A small sound classifier, trained from scratch.
Training: batches of 256, held-out accuracy 99%.
Data: trained on synthesised imitations of 52 everyday sounds, one a clip, 39062 training examples, 149.4 epochs.
Rows from block 5 of a small sound classifier, named by matrix and row number. Rows with one number within an expert belong to one neuron, the router's apart. Each number is 500 + 50 x the weight over its row's rms, rounded and kept within 0 to 999. All counts start at 0. Numbers have three digits each.
Before each expert's rows are labels from the 100 clips, of 14848, where the router gives the expert most weight on average: "loudest" is the band of the loudest frequency at the time of the peak; "strongest on" is what is common among them. Only what is clearly more common there than usual is listed. The data: synthesised imitations of 52 everyday sounds, one a clip.
# router: slot weights (model.blocks.5.mlp.router.weight, 16x128, trained with AdamW), inputs 0-63
# gate: expert gate (model.blocks.5.mlp.gate, 16x64x128), inputs 0-63
# up: expert up (model.blocks.5.mlp.up, 16x64x128), inputs 0-63
# down: expert down (model.blocks.5.mlp.down, 16x128x64, transposed), outputs 0-63

# expert 9
loudest: 500 to 1000 Hz
strongest on: siren; signals
router.9:553411539500544503537513434539498505566581496414435494555498436521556491436536554470485460431496494399537505548472397411453497559562455530462476528461619533532511459430511504385456455410484397
gate.7:436539533472538535513432493508417479568507514540522487576537524464458568553524488447498428490438519450547553476541510705494448503534584475420528498457473534518472483537430489564522466546510454
up.7:580484494459536470467581470517548583553543462431418534402527483539504474451476563538561606496504519457401492490440518339521479548435430484589462503546468420509574504502574469426471458477520568
down.7:542425369466459496434396489503490464535451508528538514501458538426550518439543512497560525471485544502496602585515533472536636493490375560544618541439493518483585567461493415474438655494479477
gate.8:511439568522523552411457499545471488584521501426435540519549387492511462483505401508475383472493488380548455494472429412524517509515499521536504547472550587476553536405466571510558556425437532
up.8:457484484487496461499443516447567499408469505520630487486457536585523498517516542454535457621475507525509573443487466538493526528518542480568574505511514347534472549618485466479463481452556487
down.8:452484537551473491563510397592442528490486463578523450452555575535477503551478487460455566502462585586487515507523649514464468527549476580453534336504480508521463455476518493607468493553510529
gate.9:559443637474539490531502498488430484612457473493497521630582467456500490485551477498498457463559497463470525497422451475476514478486521521411418504438605546486579599471472492575536536469534465
up.9:479554406522401497452443501482549510424524435536620578413470499536456539498448503570563521507427444524499440518552489515498471517510456496570521468468361434513418525521595476408543460548463452
down.9:472460417442575533530457521426485529420474503510501401462466499487440408545538417518485508511516619516465472565575493431551529472570424454513639494456489537503522482413560475529621442580543547
gate.10:426515521409509532504466448580517514488565511489489571425448543537547478568478449602552451486506491508531479563504484393451448471467504550390449510499565527557503450491450470523491479459432457
up.10:518534501554581464552581453543535533476433519456439455556485428557415456386539467412423521455484492524503535583437523494563458496555531469486406464491537467431484524445521497571506506481508456
down.10:476468497618454547506502528599532500395437510392533444399489547499495443529530478549474504435500550485462437529532394550483524526486460563467496483500605477437549483540522440445520507452435591
gate.11:555606494478502493509509571467465525488517547453524472508573448534529533545568470618461473493495511534476516427544532404490406459515487492468487464482396495505533431497464529548462526431505473
up.11:501497436490591540463575447503462436462565536439506500562479556405469528446380487403551589507536571499453453534484448559503545448441549514555492449506569553451497540477551482524514475561446523
down.11:419416466597492492461526554522576544463497540478547511450511501506533474516529507536503522464515481360494517508537570562505528462549537546443546461585504431523471445528502568537594481536538427
gate.12:404516483519418522467442495486492510560455482662546561483489455481474575517551498492535423590501512561474517471552508416532484553543529513515465466542492524507569475556445478554460432495485460
up.12:553500492437489513499544503620512472481575504464436520567538554519523427437410520556458577494514398495563512605420507481494451416448472416505525576504477499543419501536517427459546561457543558
down.12:499448456405495510558562480578340464430504581467457558579511510525519461633476535471516462446481405455555515535479430492497535568585487554423542479506479520518480507522512607430505490518576485
gate.13:409491511460510479481385433591512438586478417563490482509563481462593403579554477489481460571504488451475567543542517542510548463605647523429515533529472497542505511504487488443480568469504504
up.13:556442538494529520501625501518448508498398531430456511504529550538428604425451573493526557419544506532475467482397498458526484498459355516522563483508561548397544526450548498520457377495539513
down.13:477505456455531567530550456559528455491486575473495539561538485588472496407429484544467532504448496437551595536553503521394417469503512558472556429542548533541517543468495527422474538409485593
gate.14:564463541483526543469538473485531538462532463474518438517484499470529540495374461533504609492494451406448528487552495435448475552453542531500548487461473398511521477443499507477470484497509530
up.14:597431482510497517455528471454479521495467538512537515580493466493506489482345432519449589532476460418459533484555491467376459535539585511490573538452456413482537499505524491520459518468550563
down.14:570500480595546582544420482491630538479485495467472500426554469466490468576506458517515507452506531464397599502463572504443511455462439555457440575548449533515469478454494524589609498512545459
gate.15:533542478445478550482438499576564529432495475509465535504499498471382525475570434551498555486500477480494487481439555432508499507539522522453526468536489500533461448537478441411545405509471484
up.15:508505555517509448497562484452433453541495475449515493470443494492621460553480566466529428470476465515482503507549496554525505514485512533547434491501472474498550589471523575542434569512528526
down.15:542509423529496462603499521496480536416501563489523401451524423456542513502555607480442468512573378554414582498529564434498465518532494517513464497473511484442543534491463501527429384415520427
gate.16:542563554461473537535600531433505456582522399536428498535479524403488519478457524525460487478517551468523533502439548489564472551449528409468463535520461501540505486449372514563474522462484542
up.16:474493505531542466475461475546450518511520513428445494505547512530521512456557401444563390527506447514454503553500464480463553446579509575518404525506602578497523535543598539479530519519486492
down.16:432632493482519483503473493533462503537514556541446574532520528466470574463589467492535512549537443453533492497480523487492558467579420505565499540491498486479468562510494485480378482528540454
gate.17:446528491477432551520476464507443517504521467536507609460492460536459586457553455430449612594400517500412531589522588472542592430472485455429545502523536475478478501535433466492500442556539559
up.17:411544576502500507486459515562435456527506428496601487425545479444447615529479482459517543581496533536494410476535503472515528407531408461505516495544391522499455613495461510546474474460466503
down.17:518560441532581486518519473616603470512554540496527520444530513439454451473493529519438542442651612320554497540474490492511453493489550461463525530479524472514424497544460543405556462433595439
gate.18:512508403489560582598440551427456493488540504586412468553463559441440403501518453441529546468484493519441560528511516427475585446504584461543458465585420440548503454475466480524460430486484495
up.18:435412519515420540426540416523513406547503451438515510477498442523584569514438462499489434491529446451447422494477554611493537499541461546480606510472574546450496533376481524488520611478454518
down.18:458556509517522571432546366583481552657532467477498469546508445447527494497496527612470560501529532533466441509518538478460572547505458459520497547491478515475439466536453431598443474516463521
gate.19:452499504475490563557478536421537550559497447546486493499431493448409426442471476477489496477483625470454542473444451442499449488549452509519546513479500498453493588511431505452494480529494565
up.19:513456470485577446585420527510459426472452583499532506493550566517526484524504518519484414497527486539518424447483482502648443491468406501440421446518365466522523508510515484553536456499483441
down.19:498424521561596505493449527500557468415498526536611449545467502580520559530469551471562530608486438548498465376511533487437535503492501545543447495491489522474495441537581464545524482447472387
gate.20:429551460453502509618439482478429446496535518548523557584496483451522441482483427470539578516516544464567427524487469600500504493420457501472523512585432526541506511550454432389565532485415499
up.20:480513415435520471551434498493498445497451599506509533450463499443515531562504509484549637551519535472579518515526430636543491485402442486483515496573441469562505507567499455358516616501496400
down.20:578418491486556466490567459583521466464526472519538520478529501580549503528436506522480460534458584583448506441500543498483474495447515553450500392522456446574400576464523532484336505473550431
gate.21:484431556449494472418625511471469493592509480520435473537456447467658487558480499500447466478526414390530524507496447469512467471500579506533454506454596437506527467505499456434455511388483579
up.21:524437532448523451359487493485516513446599507541469551438479497476502520553430517438429481574525475457504523525496531413501475485437587537508543521562624465490482536499405434464479502399425504
down.21:451583493522448477521471442544654494486594456547513513468407437464514502466479476549656542409442521488568559422551551431520503491457469490386466456427487508573547534469545448500478515503439524

# expert 11
loudest: 2000 to 4000 Hz
strongest on: knocking; nature; household
router.11:470449405437472428434516535442564517411548452431439456492446489524592469451418472436478460416572440409509456405490457470467436535490467564455514492511479524494509440513484580465479599417516482
gate.7:493479485497452501524463511525524482435564485501373477527508450392610520489488467529557513526558481508589498564426505492496530523565470453478480541475508562469412434477452493527557613499448521
up.7:480513478495557479503462466445508506518526525429602479491498518639400497515581549461384464519435540461372573421562559527376519527485510508524534436514473474520551603497522556471447454560449537
down.7:476442508549580555512436552461442442440409553545525478575582518450471499512522476483412459470465478523536549567476475515497517487573547532320569526409529490527606468449517540492478590450509426
gate.8:508439437474453574530427494512524533557453446453491513477462452543487530523497496574455526555508478497582579505510510401587459546528390479648520504520583545522511467440503437400455425503463525
up.8:524536472517480416420548507481541490405520518577509507543508537570550475433524418443412546418526480514524461540533502594485580450453513466407457481521429422449514455495474598545505593483558479
down.8:598493525519497508485483476539537535443518553472510383443443497552523357552417524502405544520600576533513459461476425473483511515522500469526363406477442574410463492518401468507561507528535521
gate.9:502673490480493540484448521437449499529387437491510466502505510468505514381498605515493422483424487515485582610513499534534435529485386535612544539514536481471517524468511513470523509544545527
up.9:459442491521494547428519513481572476434562444514478551538491396541607451536490650449418431465440521492526595578512506490478538511549413483599504520519456531484509507490393533473483486520532466
down.9:501478458492483492548442449466509504485499509495488481556547545481546555460488425588401502494501415469485574568422495446464564448532492457505533540548460444449448502463580483514461496513400430
gate.10:428545442491449547535422479475510531454424527416596492500529521658498496460555382526509470499464417527597493494554514554544496484559378489534521490479441583465473404536459443519479519492533481
up.10:588448572546550387499584498561512479557570461565427488510493467360573514547470585462459528504522598506434449452459477455453488548449633535468481522501535420499509582509527548483488509503500483
down.10:551378449555467487558553487545446471595568587440424556386562476452492646541524472503514497522447575438434490465475526472498536446548531457550584526447491551548518514475519540535545460481409495
gate.11:503562522575522457569447486473491488529540514447512474531526457576544459470522470493554476514453525523450575489596509477575400539548456481498445540540586567488452402541474395426490390481429455
up.11:539560569515489422506442528506604562471504628449564515539485506447544497523447520582531472465494482583409475467496501493409495469429566560459518480462392488484561457484527564521485539487549425
down.11:507412495593487457613482473455512491467480435568516460546528454569496476597453466503509576478479562490425492532545440494464485497520398491550434441458538583462577518484465467511602491463513470
gate.12:556444524487489491473504435541560496516544404492507486580368494433480522496575570556469410445483544504575490526529579521548511457574561442415525541508561487505528445541448411574523455471472496
up.12:479410522500538480513483480539495437493556480437434430494411462466488521483594583567456453467534527505521564542493491518575540442588622394423603477444579479495474499582523455583507437517514511
down.12:482569516489520446456545427407500585385571421510512507464602437524545483487455527528550503431493522485494543529462433631467435428536444514482550542579478517465488546417508538545463474491591428
gate.13:528467537506552543623620443597398433509463483532549504521521458486524499498577633473522534525420512548528512431420537511480487439534545566509559474478462514477500483502491477453524460476530441
up.13:492463483500536420418433519439627558460549506458504474477440546493497466493435428534464505483581532426450471557574427516483574575464488400485466500504534556541443451485522583558471493522432535
down.13:450501517530462493422503474435516514472416454507462533428429474438613491527451471541496511489569454516505409549482474533505509487511492419511562479505473527522447506527463412528477479521522500
gate.14:464500457461551521442535488516485445500569587474483589581528473518559472484539582532473483494415586471511607468527517556467510529411507555530572519557470473433452520481540469492514598441514421
up.14:385443533426539442486622384481483559549520566487436497608439500526498578477472537554494502512498586552517496467550516478525470522464510469486493426451473442497555562555542525543545545541644385
down.14:504462368473416529468493564550487540508437519439500529457525499588571459530514479396554528480576493422461498476505437497525402483514546517395525483499520464578505509490473479466581438514504540
gate.15:491568545472462474518401527527504518472483460417464486500516557568450632462525547563537607448469509509540499430465546505583433504484532517531449524534443535498536365484578578478497391509471495
up.15:502428478408527538441589458521523503500516565515536533559507478487474456514479520492503465526455585537542459537456482459414496582524482519462480477505464448465490536521474403481504518521483486
down.15:393504474482630468519474600534400539577522454520466564419534474458524395397442483488433540539572488487537515586379565454475522436494405455459487585592502485466513514524521571432489512540460469
gate.16:586506563409535511461562559516516482458516472430652479503541518505457483521494478479564479547613561544482464492363465605411463444505566564424432480544491539509603443551432570521491455538492528
up.16:563509533545480418473574481484546486515571424472533529541610534536555562462459504465516441595498512415463475498562542434486504483401440464432476505538471550515583518407401391512453618472494497
down.16:412523548597488489491601528473494457464410472512481483524395493533549454535535391411482498547461534421412503537499510506561433476456545447562506519573504519506449469479413487533541492469610545
gate.17:503479430518511540512486404510475471491424576507595464532435559448403581541519469522469546483475482566532444466452556501489553527496473467586575476396510533484530486450520492494556410616478473
up.17:470461594519582386468541549558483544541498450512476461527569546495596479515533494498446413561479574534567482618520482462503462458539521453474457483515412454530432448497562548435544583509414528
down.17:422482557558483474523506465550540547472404601491595481499485480470597451426439444527531472537559472477549477582519499479391591408497449500502539477495521535433431461443448529463518495583668552
gate.18:489544578532536496514430475508494460547493570505520496548489496536555482476517554496426433536515501536450531575556469580506500486466532454468403487539431532543436573524493511504498552434519473
up.18:418446442528474560519536500528437506419477480447432575475506521529470510435502460564556426487477521479391466453569552495588442460498431483603568489476562489453577461566522477471481459567471500
down.18:487456484533464538452510600479500489416455403417547545460446514566424329578641497504537491545426570543509484549529463486459535461579440504535374453465491525407508480506511490474513490513536569
gate.19:443499459496525471526474537464414578447583448533467382494468495440541448486498419498509436489499510570530514493433550434583549470522501546533502474541558398556565482486531599532506430454502509
up.19:457582494475443459546413570586499517483445418420522518450499519562397397554565444485462502443562513454479463482434494525467463487553565533482477525456409464481539492515563513505596531502524461
down.19:618463511413553490470567509531548502524495391517430411574530423478517464442517523548417492515430430534471557569472461474501443507482580502496404509500503543446408480467514498453532535493467528
gate.20:563531483494489408525375419447450506466573539536434507513478496493379460428575430440443484553485552469463520508494485508538594510500460447528468534471473501565496486547564467533482480550464489
up.20:446465516501508591454655564516530517524404387478563525468530526507576514579396543529547513450515469536534496526558549523410444473512550555439511471550538519431511522466428541502515498491541516
down.20:456501525557480518423519455543505479472484414475571469454475491485522494633540483517571499479589344570488506512490708541505494474496523548567439515501497504453487448507468502559520445500590465
gate.21:493514556463398547439495553455527487468462480556534439515513502552391560542563617447499540472497500534589539517424540598530549505395458519435537519509554403409538467479456488501443489505493518
up.21:528528391523555431449512421478537466626551427411447565471461497484536431463409502500514453516548438499369429487511562484531430561541479447513569458430519472489533496508533496451523477492519474
down.21:589508502461498494555500428510556504493471464503475455463489461473453446635491498440474512463523527539420614561529528517463519445496634471516604515536515542398449538429497520514487458525492503

# expert 15
loudest: 250 to 500 Hz
strongest on: melody; music
router.15:468563433488560535388462651493438449472525516515483538569504557555458427427451469421512431509618460494478463546449450433504436477565518485469529572496512517467528516461452547498562533495515535
gate.7:507500523499423484431537538493509502497517410601418539540542461471449523396569495517433514410523453571533509527462592413544470410448471494553426572469530470495587571474477521504629527456614508
up.7:523513506514425511418529541503492503483510424609425502561520476480422540394568517535433507416536474554538522538478590424528456416438478498545432574466510469492573557477496530475632563454634517
down.7:480455464478443463575501549526518537563465560574432571495510485477451473475386478494533491506599394497618504534493517502506576546516499465517483576480506549471536496506526447482649535487389480
gate.8:454579478458466557469565392497480452542505528514498587403463526489468577526424508558491581569474428391476403445585452602519523495514473527512415451445471506535547540505482529488469370462531547
up.8:527507569506507607526511426553552488471435487435431530405435553471421497543403448568561580499490484479466422525579488599470469545589457512509502464477521583519573527518530511578465454489478443
down.8:505482486499532486455544515482495471458489527445561482408440506417543460545541544449459427516603459458564485408448507580511564501444457561517601505547492504487447457520524443428431405436491477
gate.9:571529539515516486563528450441481527442494426435501465549585491517474426457553477534476539515485472487391493417472431460507538521487509421507444521475594447448514442445487565572463443537504565
up.9:513556491483553498441458576513541484531405493485499605510398486504571457584427493446547412573541499560507495554514525487524532473502547575524596538537378580540459520537536498514522481480508414
down.9:583482458476476538434458531514521536633436484548515427463479601494536488563478577556552511533547435548550509472465632512504461415515495584551515562448460468528477424465426515487496572466520418
gate.10:447526460508518477494461475501608490518470569426533508530467495520414490583429541438389412452563501426558479442534538562493413566531521487433515552455477521491547465462500469599506483459509525
up.10:422531455506515458486634538500530518522487541569440505452459501480493638449513506398588490420480466487507485399465538558624542503477524440535598506492488557480473457524421458402526467484482434
down.10:443455476464524459471541513604504466502477548510535527475525499427537484534600471474450546479604627495578464492463560512522437453485504559465548409432568588501410479489468535464448481497439442
gate.11:458505474467590572572462490506387488565519558438492477503505446616509491463483524439556476432532579491448538437449471409502545510500517448525564483552555497421383513523472503556527372452461456
up.11:518492497510495446447415507394541469521445465528463556519565482468463443501578476537511515586488454440542478518497539618483533470485454495515402537425450518613482479498540528455495620556536569
down.11:611481534520393445534521461475522516500442550539556466417528453494571526505550479519419494489499506408476532571528481592490470494490588492473504526472477525628497509535525559495499622546510541
gate.12:523523530515488512447454526456482449478497561467510556562518541578604389469592545570456488520568490522460450642440399524542460503460575485565571590504503516485483458461505430427503498452493472
up.12:479493490544472358561550487516496539475522546572516443531482489485521608498440438496483480525458481543497506439539529499490594426486370469409501449498516431545497640514487511464485442518541484
down.12:498514476484547559566506550453423534532627592476600597454465525541521491570573543511471631456606555431431491504494410548547457421487619538526473494471521433525530530424513446511559529463453499
gate.13:365470441607506504469479577527542457489448591536570524500598476504525484466432541452480499531453540469600531445467506589408476495528511543464537492473433412525498469523424534505543382429494471
up.13:614479569420487460551524444496460515520528352500474508581484548521492521521505457538526517479537612480383520613509517367488521497467471469508472467518552514493478517458552516547504662509477490
down.13:522416545493563480506496574572453437427563631577574457548504429526562528497499591558528447426493426482448462504482478540495466517514497526476570491495484569575578537451456505461567483489535483
gate.14:452530573468586552548567512560472473556465579500477468520537515497523499560519516489500440424455585476483456414470483563518439550498542564518524519488392425510504528516510559555466580588574453
up.14:556452464538473405425437445446526512421483466512515548471469559526459453457539452523500562605533378492479426547526477432488560480465444456501503489530570545523515517408561469499565408435474511
down.14:392576468417518463458510513471479512541414424521478551398493473509520469487508451501539450584529486536517500549484493519591525474533456478549561549515461519397492490515457494478510452505479628
gate.15:502435549453488554443601498498481482523465460444515416475531575543469493442460542476606528528506509509515482461537518574556540467483531515536532526497447487587519379526517550519507547505492526
up.15:508528464497524431424446581463513561504494512524511578519490475484477491559508522590495483505516419528465558496482447494422431487483507603415526475443525484422492619546488529519450497531503557
down.15:460531531588504477594451528539473519504511460493513486435540576444474496461509484486487525571591618508456495590502477491540489520566371511517475534565522541542524533516506434414462525501444538
gate.16:536432527557478430477563493528414482576516601515502465516647472475510517509508471505613377458549518515565483516485534434490546512421517554531495493429458479425542499454510571542610570554525555
up.16:458517483483523537556443499464603483429505387450473532432390479518482526516508496546419590595508524505428532517538488570550472477494514449514527421573495510531433402515474478432421429532422494
down.16:517487465399520504438569463520454530447499479594517526560416523468440484506452402545489445640579525450528545583485427593474520387586503507466519423493494419483472495464453543432470458528546529
gate.17:531502503578501456547493469477499545538488573443534439553489451462464558489484505412594517509525519456530501420530429432532484464506482478442428560516453574496447466382576535452556533499453483
up.17:557488527535501457563463468468521506508519583474472459571486479478520557506473607429526455531453537457557460407493452457552449541479481497464447476498484584520502479403522511413500543435437519
down.17:512522574423461499536439533453529578492595460520314507487549435587442483505511528510545536532494552483403515523491458513547539472434480550490535560488490485560529503515483499486510417493460549
gate.18:413494575486519536517491537546485553550533439436539463484566490471456425594537450510525438506518429469536514464427498399386505497479471553562472518476460429483508427526531574567476506558591515
up.18:610478474483459476501467490516463508459453532517504530519450460591522568427466510467509515492431531489471480527552511525528480452479532503405568439547525482510518543460558400383502507429504458
down.18:429462443415460487514510546490422499480586442505477474581547563391394526555421532404462429566516556578476437527473550551578492516489456547499474388519563567559523472522458516435520531517505496
gate.19:459463544501566486526514485520516523455502563493484549472515480464559576541526461599526538453534496484553491429455471525487445428549488512573534490469550551458508494520438401522560572469374597
up.19:599511572572542419515425465499520565526527433491489476519582552548461501547532440516532496568602541482445472486445528423476595473571578484548478563434517553499471402452499452510547459522409660
down.19:489462517513539446505464485449462565540513436497444504530432492528477364535401481572553468543478635422406540512522491529472483499388527520488493420470479565471405492519540472454511470514479558
gate.20:552421507478408529499501541542529559621519497513494548471539450451527466553476611480476372516565449511398520526536419463582452392529517513478570562495388503532537538441454535537466523553492531
up.20:592313387513496477595556478464627488514472529481511527525562399403540450531356413502414409467587526472503460493489536444535527456515616510468565595492446510454555484451495513492528524460505443
down.20:542484484443480575490484567585461418542429456466550517419362484507608529612478432481471443506498571491445501458480526499524533565393504495546451457529433460448503474545502494515563481507445552
gate.21:482464529440482525539568536515486439437509511437469546481428479545538559501459471454474518520468508438501454455541559480546474489611570562549495505459549429537492427503571569532473441549483542
up.21:465492528450482531519403505448552563550480456545511424610501578492423547433537489596489477500483406518574522535425472498471590497415515447481579500528487632472521510570437495499528500483473543
down.21:480464494374442496604464393445530484473559521501500468480511453435563547520451482472489577583556612463501581501536439440489505475463506495515575505515527510382491527496521507494489430535542489

# expert 14
loudest: 500 to 1000 Hz
strongest on: machines and effects; electric buzz
router.14:514513491496521521507455443455410480534469446570520538508588522546483576446605551480493570583463573564436518522537526457617484440423482437501504515481556544461488500457531431448380389552409559
gate.18:457478467539432540537468587497576529501493530443538464474443439611435548585502533406486548452561426440355552455498476492520414496525430488527566487524491464392460461494458489527508564498509429
up.18:416451501537548594516505549559454480499573534482579508527469552465521585626467493512543418434549513515524512510486488468602472467561431487570480540535493481476480456510480501520463551432459431
down.18:426465413542483483514500515563492510485589579580460463572441593538546544534461456524543576539412510533522497380474423477528487480544435486450492481471492522432488520525494556538476559524458466
gate.19:524576515392477482476590507354547507470495430412472533514462509517476474464522510485538546488500487534492458557524466509538542444445477444515513452464524489501504501567473560522505530495503509
up.19:507499537507482486477552530503407537500570449528418436558524542483440523534452555428595477428538454445544483445450476479565450469496529502593478513491517583552543559582383473512469565490450541
down.19:428475503448488504546499579520476490440562567513570626474506553570490522453481519503464522512547532545425475498386420524458457502469439472407565527523473550506529495493443426489488474554366604
gate.20:449488455427473558536557507482520597460601592459504407537516512556441497508472517483520468423557536510455527377513457433510494471523490512509519506593447442466411483608395526500489504493437432
up.20:434509496479473548521553528480441580463572570482551435538508558595501556488479501466565444436502490511518539381491441428463449459525461490464528501605477448473383484630436580493492463474447441
down.20:377453487456563504477450516478397527447634584475528462591477515567424477580431542482545488442508572498472553454490392525503485451512553457531559486509524482418461458484563507491627492500440408
gate.21:420486528503512503547524502545527485559502548580492464454541559567469568437492425497477526539572528492537529541486499467623452524583479479529392459553516544551496584463463578490488537478387587
up.21:425630511479486535536429482492495472419543558433551399459587564556432481451575486444450536519560493539542484432557555501539511522510524465561465492580561497489453595485471444485502437553485582
down.21:420491437479467510576471531439576489425499622446472485533564563411538476598487552488440501643466539463585475537459486539521557496502623523548516559526516469555489494424451526483424525549557552
gate.22:526568549490462493531410487572502476556391514568364491518521535409501515475519410426508500585445548463518494526448545467437480429506536464519510546450554510563457448474495510590560437585499521
up.22:515510393553427481481395582528439462554468482573437542570490496480445525557482540563547467514535586551489565447489508493441541514532556479506543504441511401535584479556566421651519473552526436
down.22:458436412504483493442504502451522500453521516492554455506436538487528504596419515516445525466544472531481592585486507519485477521510478417458583482526433516542480532576538572481486479426441415
gate.23:447585456524505515471505493499481596428562520456485519464541492450508466567600549459478503415498450450464424425465537503527361556473450515523511556506584446529481536592461452488490516417518468
up.23:543550534496517442499487506471444498570466594477460469517495474496524482425497472533475448592503467513454475530558453505515600434514523445529511477474434543436472520472568579622447464571485564
down.23:474391515550394462524518446470511541590558512500517531416410547458501422504561551503560451514550552497465558498520454471442437453422576467470419520502443452555571517515531488427559509446596523
gate.24:463493460514501635530458527495464503457466486426524530559530455612579496479532502534425433481498424508609542617520551480555450518509380474521555524529493519482577373482439414357503529480491499
up.24:397561464564511486464463536553534481438561546407586487409492419539549492480462497504459468397488431500523459562513512519522445523524403505460448520492458519472492485528447466413531605449517473
down.24:536507501492554548398510462575414497518531617532433544421525460485536644591586570513447520436402498486514454511470446494508517487466529541503584525504528490543451588497509522512416451501454503
gate.25:464460537564532344534501531512521451448459495454558513494461487503521483497487450380543463471541543562423485543437469547544520511437461507465377487531615518531606576456497506560506532498485481
up.25:531548443462401477482420422571502538555513455477449496447486531453489507548499382461518454544470600431480449446503529457502540494492460476545494515425508529520424457494498468534535544576509538
down.25:419439541521503509553529471494534512516388524535517495474475509535534507440341459462465458500485527508477437517479437570443474496500601510370524463570478518414486477439450484520493455503473512
gate.26:467501538538467501541455462491476514545532556497574486517498515462506541503434443572514431569457555518481505458479455580480445558437512537560480412443501519526474578514528478430458588487562543
up.26:474441511569503458499494444534468500585497463514542469481467535410503582458470422527505451561470569526524473403445483571481448535477487519608522451431524483523489510484529523488481620549525558
down.26:488539507490525477459438539436617563483456587537501494580510531506448548418528528502446407541525526543536551425535465499493508546557512482429527609454479510526389512602533519517581547474539570
gate.27:519588485483479503506412542482465460472541522429435455476415508570574524490444463503478554489555443489434496522479460507498467616513457520503446514521437516522506482502539464524493509516479470
up.27:450543455453431420603491414475434498448494426539481519513510547484549559454544478456437532441521521451502453606487508543431521550435553452471495491465416517514504522553445503608485614547482443
down.27:461314474504501476449544503411523564428423451564549582410523533441572508460430498455402472435509549589522495474582627488510478517511543516415536507472496522491458526502354517528503526505509450
gate.28:453541467517470557494482569488526477513463472390639573396477486544511466610477520470496487514464469496451639492522530522444582523505427582469478523552470413473527547534524421529504517451525521
up.28:436522486546463596509506557549542461548474534410702561404475483583533472556489452536428556527440427458493612486538526540476545493524410579477487507523490416488533515519559405490525515460512538
down.28:464513472530389528450472477570530490580463553409598618415480525515414516621408552490510486602513452508480480419532599473495484501525532596443540469477505471458534477500534468491483447496476449
gate.29:543514530504411460538513445503492492391465513512510523578566501477478532448490500407437483401488453527581454561425525561527527497498515509579472486548425499518517475529545467531545547481571395
up.29:552575467507625452452510448472485521532556491500552529441443530443549515476608474452571436525511481517634536549451510430441547496537524447482594489453535486453490481504478524491491432495563439
down.29:494589492459424463481446521409444542530532542483517423504495557442513489533383484451419460419592446583548494588417467528569503418517500505474475619507502439431506516510544541469616444532498459
gate.30:441496469527560614525518501449494376522419401515529541520450391481535504543517445578485512425483497527547518510549519540534506499481437513462541519525515471449529477536485448480502545546489509
up.30:520546446473486508477505545545477645472542480495505515441486512556521521521526574419440463456497365460554549573540597430502444529437353542480514519454441462492501526474409470484507462420492516
down.30:519455515425463477467522519499564533519577567493479515406523526548414531529494507487439532606516353447527488603473572494493402465456470459508505526447506478530419559533454456488488492521495498
gate.31:401530549410510606484450522569493542412397562515397515529467493536480590459477548604503480500456440500542512512492490581480415477510478525491503503525508424454539510524388538493491646505464471
up.31:543500472501493431461506499461552431590579471529476482350430538595505466568517493389544530447493505549415456446525529447480545545520471510487522477482488530538446539502523500532503483460557519
down.31:529471507549571490495527581471557497466412492508464446600529483362562431486458481506486514452520550496487528438459456470525550503440511496488444499574411446373515450505485529462454553525473522
gate.32:530508525514454506454499477508575526451468537471491459473455429536458433545515465610495619470440413440493489498542505530406457516485586515525546525398437463491574395586570511502512481462575500
up.32:474551511478466523393443487517538494498485512463546518472455504522448563588527576457531516502468470516476547504530523454491534536509540526565521524466422489495562505615454477524503432447552482
down.32:494532504566421484501555528453546548563562527491495509480505531446516419521550509467472516494471488488445473569682475514508531463431483472531546486452500529565556535508416417524476540511433549